config = dict(
    arch='convnext',
    dataset='struck, bounced, scraped and rolled objects made by modal synthesis',
    hop_length=160,
    norm='layernorm',
    activation='gelu',
    mlp_ratio=2,
    layers=16,
    kernel_size=7,
    lr=0.0016,
    l1_shrink=0.01,
    steps=14700,
    epochs=12.0,
    warmup_steps=290,
)
Rows from block 4 of a small sound classifier, named by matrix and row number. Rows with one number belong to one neuron. Each number is 128 + 24 x the weight over its row's rms, rounded and kept within 0 to 255. All counts start at 0. Numbers have three digits each. After the name is the row's rms in percent of the matrix's.
After each neuron's rows are labels from the 100 clips, of 14976, where the neuron reaches its highest value: "responds to" is what is common among them. Only what is clearly more common there than usual is listed. The data: struck, bounced, scraped and rolled objects made by modal synthesis. In brackets: how many of the 100, against the usual share in percent.
# fc1: MLP up (model.blocks.4.mlp.fc1.weight, 384x192), inputs 48-95
# fc2: MLP down (model.blocks.4.mlp.fc2.weight, 192x384, transposed), outputs 48-95

fc1.344 115:131152118094113137122129126135115128114157128111128139173177131081126102161127140162126126130103108186141133134119143053117155127155109128161187
fc2.344 132:128156102128123151128165128127157133136115118134169133120118151106153189129140142144117188152127126155139120139123180082124123148100130135134175
responds to: quiet level (60 vs 28.4); glass-like damping (53 vs 16.7)

fc1.94 099:066106136141088114125132130171064146161122148123082124136184116127116143148142127113150123131098122135120174112116022128179128128126112137053097
fc2.94 084:114110140131133115150152185132125128117129151130157108129074174154192110135144143098105129102095128113174091094130118121113120118142120155099140
responds to: quiet level (57 vs 28.4); rolling (42 vs 20.3)

fc1.307 091:129123129123129126240130111116137145094138138079110083134128129129109130161128132167153141134122139122129121138120128115103143183106161156115127
fc2.307 090:131117130128156132121064102126163127160123137117113126133154128130116120128129084093145179129147129137099122200103103132136129107123131130186092
responds to: repeated hits (62 vs 19.7); rubber-like damping (52 vs 16.9)

fc1.6 092:128139127128210122168106125075084128136112128122140101112098127147133129125105122130130142125133131145128119128133058131123127111167173126117117
fc2.6 103:049154179129069145128088131114124124009085127136117137129185130127140160130055140148125128129132127156127128124128108128120119122130127128129132
responds to: repeated hits (76 vs 19.7); ceramic-like damping (40 vs 16.5)

fc1.9 101:122104131147108119131132144103110144107151145141107109133184127160117174170156111128056141133087129113125128115065125074089131121123166132114106
fc2.9 066:133155122124162144131113090164150133153134118120168169132151121131150132141108129160148124109081186167157158126151130136155113200127133099128167
responds to: rubber-like damping (48 vs 16.9)

fc1.62 113:136150128078120098143131139116060196165131148159124141128123114112131095107149132135112050129068132065119164126128106131137137124117130159125136
fc2.62 090:128107130120073143131155120138159114138115125174158128128081127169176128137136106135087150117226125092128103065133127132099119124158138127119121
responds to: reverberation (69 vs 24.4); text has "room" (69 vs 24.4); text has "reverberant" (69 vs 24.4); repeated hits (51 vs 19.7)

fc1.279 093:137132163129125128125149116079137162128139159109122162136114144133115111067135104132132128143115167109123158057104132108123126186111154176068122
fc2.279 099:128130174118135143141139129117172130139111081127138130125170129081148162134141131192133131140138107127078170122104156180138121146159174129139063
responds to: scraping (48 vs 19.6); rubber-like damping (39 vs 16.9)

fc1.346 074:127125112127118079120056140134128100117132129056126141132137197128153124128131158128175145130152136107171144167128078118150128132146141095130157
fc2.346 104:160139129131142127122121128127065111117153116130111131182157059128081128080125126137135123132129129131061130116124124216127124127141125126128119
responds to: bouncing (50 vs 20.2)

fc1.340 115:136127099148147139125119124086095133125157128129126125129134148119127129136110114126106098121113162142129145128094117128110183131174127163114114
fc2.340 096:127171177155113128136126140160126146129154181129165129092128133172130134129128128126121236153156136112128052155123125128104136097126132140052169
responds to: bouncing (60 vs 20.2); material: wood (38 vs 17); white noise (28 vs 8.9)

fc1.251 093:129116114108111129135128134170128130096119125154126113150132128140130132135134141128064117124058129130141127093076123110102131126133142114100071
fc2.251 107:122140128148142131139162124185116081122129139171112130128134037145108092168136129137158132124128185126140130142151109127150080150125127117127132
responds to: reverberation (60 vs 24.4); text has "room" (60 vs 24.4); text has "reverberant" (60 vs 24.4); bouncing (47 vs 20.2)

fc1.267 080:126136122123151112168128150106073135124128123124149120131130130146135132125127104130134161118140132137157130128129127125124161122162179126094091
fc2.267 079:079128152127120124120093136104097132062132129128128135130173129134130175123116146127130141128143121141052136131122126149111131122138126143140085
responds to: reverberation (53 vs 24.4); text has "room" (53 vs 24.4); text has "reverberant" (53 vs 24.4); repeated hits (40 vs 19.7)

fc1.370 119:128158118083106125135129166165133073144126118128125136170131126107116128120135129126137104119174119152131121126115131103132132124167084087139136
fc2.370 138:128116128122107129123087130104181126118117125137132141146125156127146122124125145117130062128130121148159130137127119109137164165155099129147113
responds to: reverberation (76 vs 24.4); text has "room" (76 vs 24.4); text has "reverberant" (76 vs 24.4); repeated hits (54 vs 19.7)

fc1.91 101:112126121137134136118129117155079155140147117144130132128147124061132134124123124126056125092078151171130175140152116116112122119127127123083138
fc2.91 080:227175145118167164120088119157132124129122108136142107150129122136129146092108129138183162163119140131161140110160181152134153190131123097131104
responds to: bouncing (99 vs 20.2); striker: soft (85 vs 50)

fc1.157 128:117142090121100131138112128108118138142137070064137127131127201093129123163111212146158114128156128128169137123141093126069158129130135130114095
fc2.157 153:108133128103144152111130133128166124123104086165102128127165128124136128122064116113128111130174118137100161186123132109133145152155166126122101
responds to: repeated hits (61 vs 19.7)

fc1.123 075:127079126134174154119145150129065136129129116169160117115255132122128207111119164123099152132140123158140157128132115128129131108124120130131141
fc2.123 101:129164126124131110191128129126110129084128178081128124099091128127156128128144172181135124130094132125129127127181103126107135112098134126103148
responds to: one hit (72 vs 20.2); ceramic-like damping (50 vs 16.5)

fc1.228 111:124129079114127129107129133161096134127128161149139138188160128120144127125143132129127139126114162110129170165140129104168130128103101155110142
fc2.228 118:144094133129116096124087124129107085069135121087113128152158131128128128133129124128150095128142128132128131120148074134121115120123128130136038
responds to: rubber-like damping (46 vs 16.9); pink noise (28 vs 8.6)

fc1.25 082:131128136128126129135097126118129127142111088127132193154073128104126119126129122126127128128158117091121130128121146130016126128109157137130114
fc2.25 080:170110110127151112129121116106128178127155127089137144164200132155141126071144135116131169124155109129125142125104131119209156134165113164164114
responds to: scraping (87 vs 19.6)

fc1.379 097:122112115131148107152116119119048135126137126155127141130129138119146129124137127117092131125123202115135133132130122128136182121106124131127145
fc2.379 116:157130139147118153129094137180094130116123127127146127136112111131110186134128177152179137135153144148137121125173130143154143127176117132147128
responds to: bouncing (49 vs 20.2); text has "noise" (38 vs 17.5)

fc1.296 094:101081201124180060127117128173122081100114088123127116123172124137133136119136128116130133144132118127185120139124110129176128093195159109142143
fc2.296 093:117124141132128132110124133078130119115113069147128139157169132157129133103061085137150129124122122161101140130128128182182128176119134121104107
responds to: scraping (49 vs 19.6); steel-like damping (48 vs 16.5); action: rolling (43 vs 20.3)

fc1.270 111:111067151184092098131108129103089145085070147145116136141183130125124151190089129093114108142109148128130132128128094123132198123087154120083139
fc2.270 101:075095133126146148136133150128074095142129130197097125127115146127128088167140131075124128127131149128128125127140128119135161120138127138120129
responds to: quiet level (78 vs 28.4); rolling (62 vs 20.3); membrane (34 vs 12.6)

fc1.33 071:128108076129175127129128146124074168115149123134142113123201171128116178095130159129112159129121117175125149104096129087109130101128117172122137
fc2.33 072:127140098127162116124139116113100126097182137115129131119123093129163130123159143185147134129115151126128131130163091131112143129105126143107130
responds to: one hit (44 vs 20.2); ceramic-like damping (42 vs 16.5)

fc1.65 072:145167071071106129149135112124138121161120145123136068119120109133132108124127105136124099134105128143134075125142111136148139151146127154128131
fc2.65 058:142150140182167134124128167137126125130131144169125149151099128128125096191124111124117132151128129130144113133127139114093130120111116130140182
responds to: rubber-like damping (62 vs 16.9)

fc1.145 100:116128126130132093118128097128117106100128126066138126135128128126168106190136142128139135136124125154126143102139096130129117217130163126118128
fc2.145 125:050112074149131093149177127130125117134164129123093129128129124089083085148156119129128128126114130134061127118114123129188128124103171175132145
responds to: scraping (73 vs 19.6)

fc1.150 092:128127121122131128127128144152072125128151093120094131142185188076152160136115201141128142130124129150172118184124119102089141107128106160122146
fc2.150 095:130148063117133117111128155092159140094128105116077162118131110112172168090145126158153103129136128140109139142126135109128195158107126137133128
responds to: glass-like damping (38 vs 16.7)

fc1.288 102:124107145134148108121128154127130074099149126112141135166130146117128128127112127210131128138133137130128067086062129128129129158120158121147150
fc2.288 102:138124047148161090098153120136121114131168110109122117147148144080095116101118111113170135098128121136119113152101134096140129121095096143160118
responds to: scraping (95 vs 19.6)

fc1.154 099:130150126138107139123125133129121102145136148132166130129118128129123128123140124100114128088089126168117127124110130122129128129152125115121103
fc2.154 082:129052112127128090114054089127075140098126143070173129133147125150115116142080118130129182131145152186123140120119111128148178145137128139162115
responds to: rolling (44 vs 20.3); rumble (25 vs 8.3)

fc1.295 080:127117130112146070123110121124085098127127093057114126139154129123165138209163148135137132142146127122127101130102135129138133138135122121134127
fc2.295 101:077078045131148031140189120130117142166141128072101126129128096102091109147170128141150146136118122147083127134115118124138129115094128165138126
responds to: rolling (55 vs 20.3); scraping (45 vs 19.6)

fc1.259 084:129110098126193135128128161134066124126129093133128135114174184081145187127128200095101130138130121158168124153128115130115128123128126143124143
fc2.259 086:119152117097129120141133142110136129114156132089086131084109105087184121117167134163160100130126128128118132126127120108122173141121117116139128
responds to: glass-like damping (40 vs 16.7)

fc1.302 103:088105163130138088129085155145050122126120128100128151139154126100138141176159145120132146150136164129142123120095082114138148104176124142111144
fc2.302 083:145109125165160128151135111140108104130128117172141124139130123166119121130119124126134182135104140110156102130144125140117128116111050118128129
responds to: rolling (52 vs 20.3); scraping (47 vs 19.6)

fc1.117 083:106129133147139133128135126124149148129190128086126138128127142129038086121132140156133094152114129111128130115099112123134127167129146123060135
fc2.117 078:124124139206092124127123129055124141140108132141090148123123127133166125128130128140144113166128140121129152105126142164130128125129126130114130
responds to: rolling (59 vs 20.3)

fc1.36 095:129128095097121143136128125156129144086119121146126107159130128141115130135135136129049120126068125131146118093092112113095130128135128100108106
fc2.36 133:131141135142149146137138112173116091124134131172115129133139034138088113138149128137166128129129179127125138146167098142153089144134126119127130
responds to: bouncing (62 vs 20.2); reverberation (57 vs 24.4); text has "room" (57 vs 24.4); text has "reverberant" (57 vs 24.4)

fc1.185 101:134128128136140128099128125075133086117147153127179133126133128139137126160107120170140128142129137166116128125129130128128129128197184129110077
fc2.185 089:119130130124143130103058141107107122104108179129185139116133127129133125156102129083114208149162132213131125153127112132118193176144132136125120
responds to: one hit (56 vs 20.2); pink noise (34 vs 8.6)

fc1.82 096:129112155133112110126139161128075135130137142128115124131169188131133132123170171083115128125143127172142102169099129090119140102122123135157066
fc2.82 089:116114114133134079145134157111132114113190115117099126130136071120099061112146071134211129133127118145079147129128116154198215128106132129128119
responds to: scraping (66 vs 19.6)

fc1.361 102:142166127128127123110128101114110115153139128090143142232119139128128082139130126159157099146137126139126103118088129117128123198132139130158127
fc2.361 141:109124083137137123127151131142121122147210124122123122112145128088065056127122110106159147135125128127090133125104129128169125129098141161148136
responds to: scraping (92 vs 19.6); rubber-like damping (37 vs 16.9)

fc1.164 086:126131112146136173138126161148120094125114127172119131094122220091137157111124139123101126129100141125196128139127128127120131099116107126122069
fc2.164 121:102141120096128107152128132090103114118173126110123115091121114123176126127123147133128109129053153102130080090110128117131134115091133081059138
responds to: glass-like damping (42 vs 16.7)

fc1.80 104:121092161127138105122121130125116086105128144130154158129147159119135162157127119154092172126130161133120123126072126097121130112146152093129122
fc2.80 093:125120167130121131128115116110113129127077127138134106130129123129137133174120154130137126113127130140121146129161132138088126142108164121089130
responds to: one hit (50 vs 20.2); pink noise (26 vs 8.6)

fc1.245 115:119130144158130118126107131096144124130089128092129121110157115148037128131165131104128127119120114137128146128129130129122131116136143100122110
fc2.245 145:103131117134106122127158135062126120120129125113175130125101145106176159128128149128078126124124094134122103109074124118121087117083116130126110
responds to: bouncing (54 vs 20.2)

fc1.236 080:127081128126115043128098131129077106149125121128139149129156145131164136127137122126128133125173145124131151157128129128128128085124130098147127
fc2.236 096:152139137127137120128127149124068127062134131125100138169145091125107128083135130164173126131128131164084125128139123172151140124121130120114104
responds to: rolling (55 vs 20.3)

fc1.77 106:108197128103128136117127130125128129097130130132116122114092186131103091123124132127129077128142128137204102033138102130146115133185128125086128
fc2.77 103:126117133133143117195142126123103077158171175127121088128110122138126067116199139101104113112107126083117131139104103128112133123122121120111139
responds to: glass-like damping (40 vs 16.7)

fc1.367 100:111125130131125131087131116081129117130229150132135134120127127139101129119133127138118115126114120141126134119108130132131126126181151124124102
fc2.367 095:111130175125128122115074118112073126106119205102157123098122146123147116139122126114128162155159124158124142139128087129101197137132139150117137
responds to: one hit (69 vs 20.2); large (66 vs 33.7)

fc1.63 111:107111129125122127198065088134118129146117120127111134134104126121122132130125150128078122123088128142150123125104105128115153125187139130086140
fc2.63 065:123125138128111144134087115127100121145153121136128130157124117153122134124121118097139155130130160162130139122125139139111127161150129162122142
responds to: rolling (45 vs 20.3); repeated hits (43 vs 19.7)

fc1.242 109:129156094112159115159128134098069137132146130127152129139125127138144127103135127129129159141113138108130147141131118128161128108116133138092073
fc2.242 121:092128177130111122124084148124116122011129131120129149134177128133128154128117128145128109130135127151129128115127109140098125123125127135130111
responds to: rubber-like damping (63 vs 16.9); repeated hits (44 vs 19.7)

fc1.328 104:133154130128124072124132171130114138152147131138130158129125164113143081128130160121055108102127128145213130145130123129085121129137128135120146
fc2.328 114:140136120124136152131133103147152088184099089140115105129128085061113121126148108128133125125121117128088133160135147142109159124124151055141152
responds to: one hit (48 vs 20.2); glass-like damping (40 vs 16.7)

fc1.107 109:119124151115128085174045118127110088125116135110128127130108113144116121124113100128114145138144128122129095130084130128133139103214130100141125
fc2.107 108:121128135116093133127117103129097132132147127158103149100128113125132100128118128065118107127159098127090196107129125115135129191162113126087129
responds to: rolling (87 vs 20.3); glass-like damping (38 vs 16.7)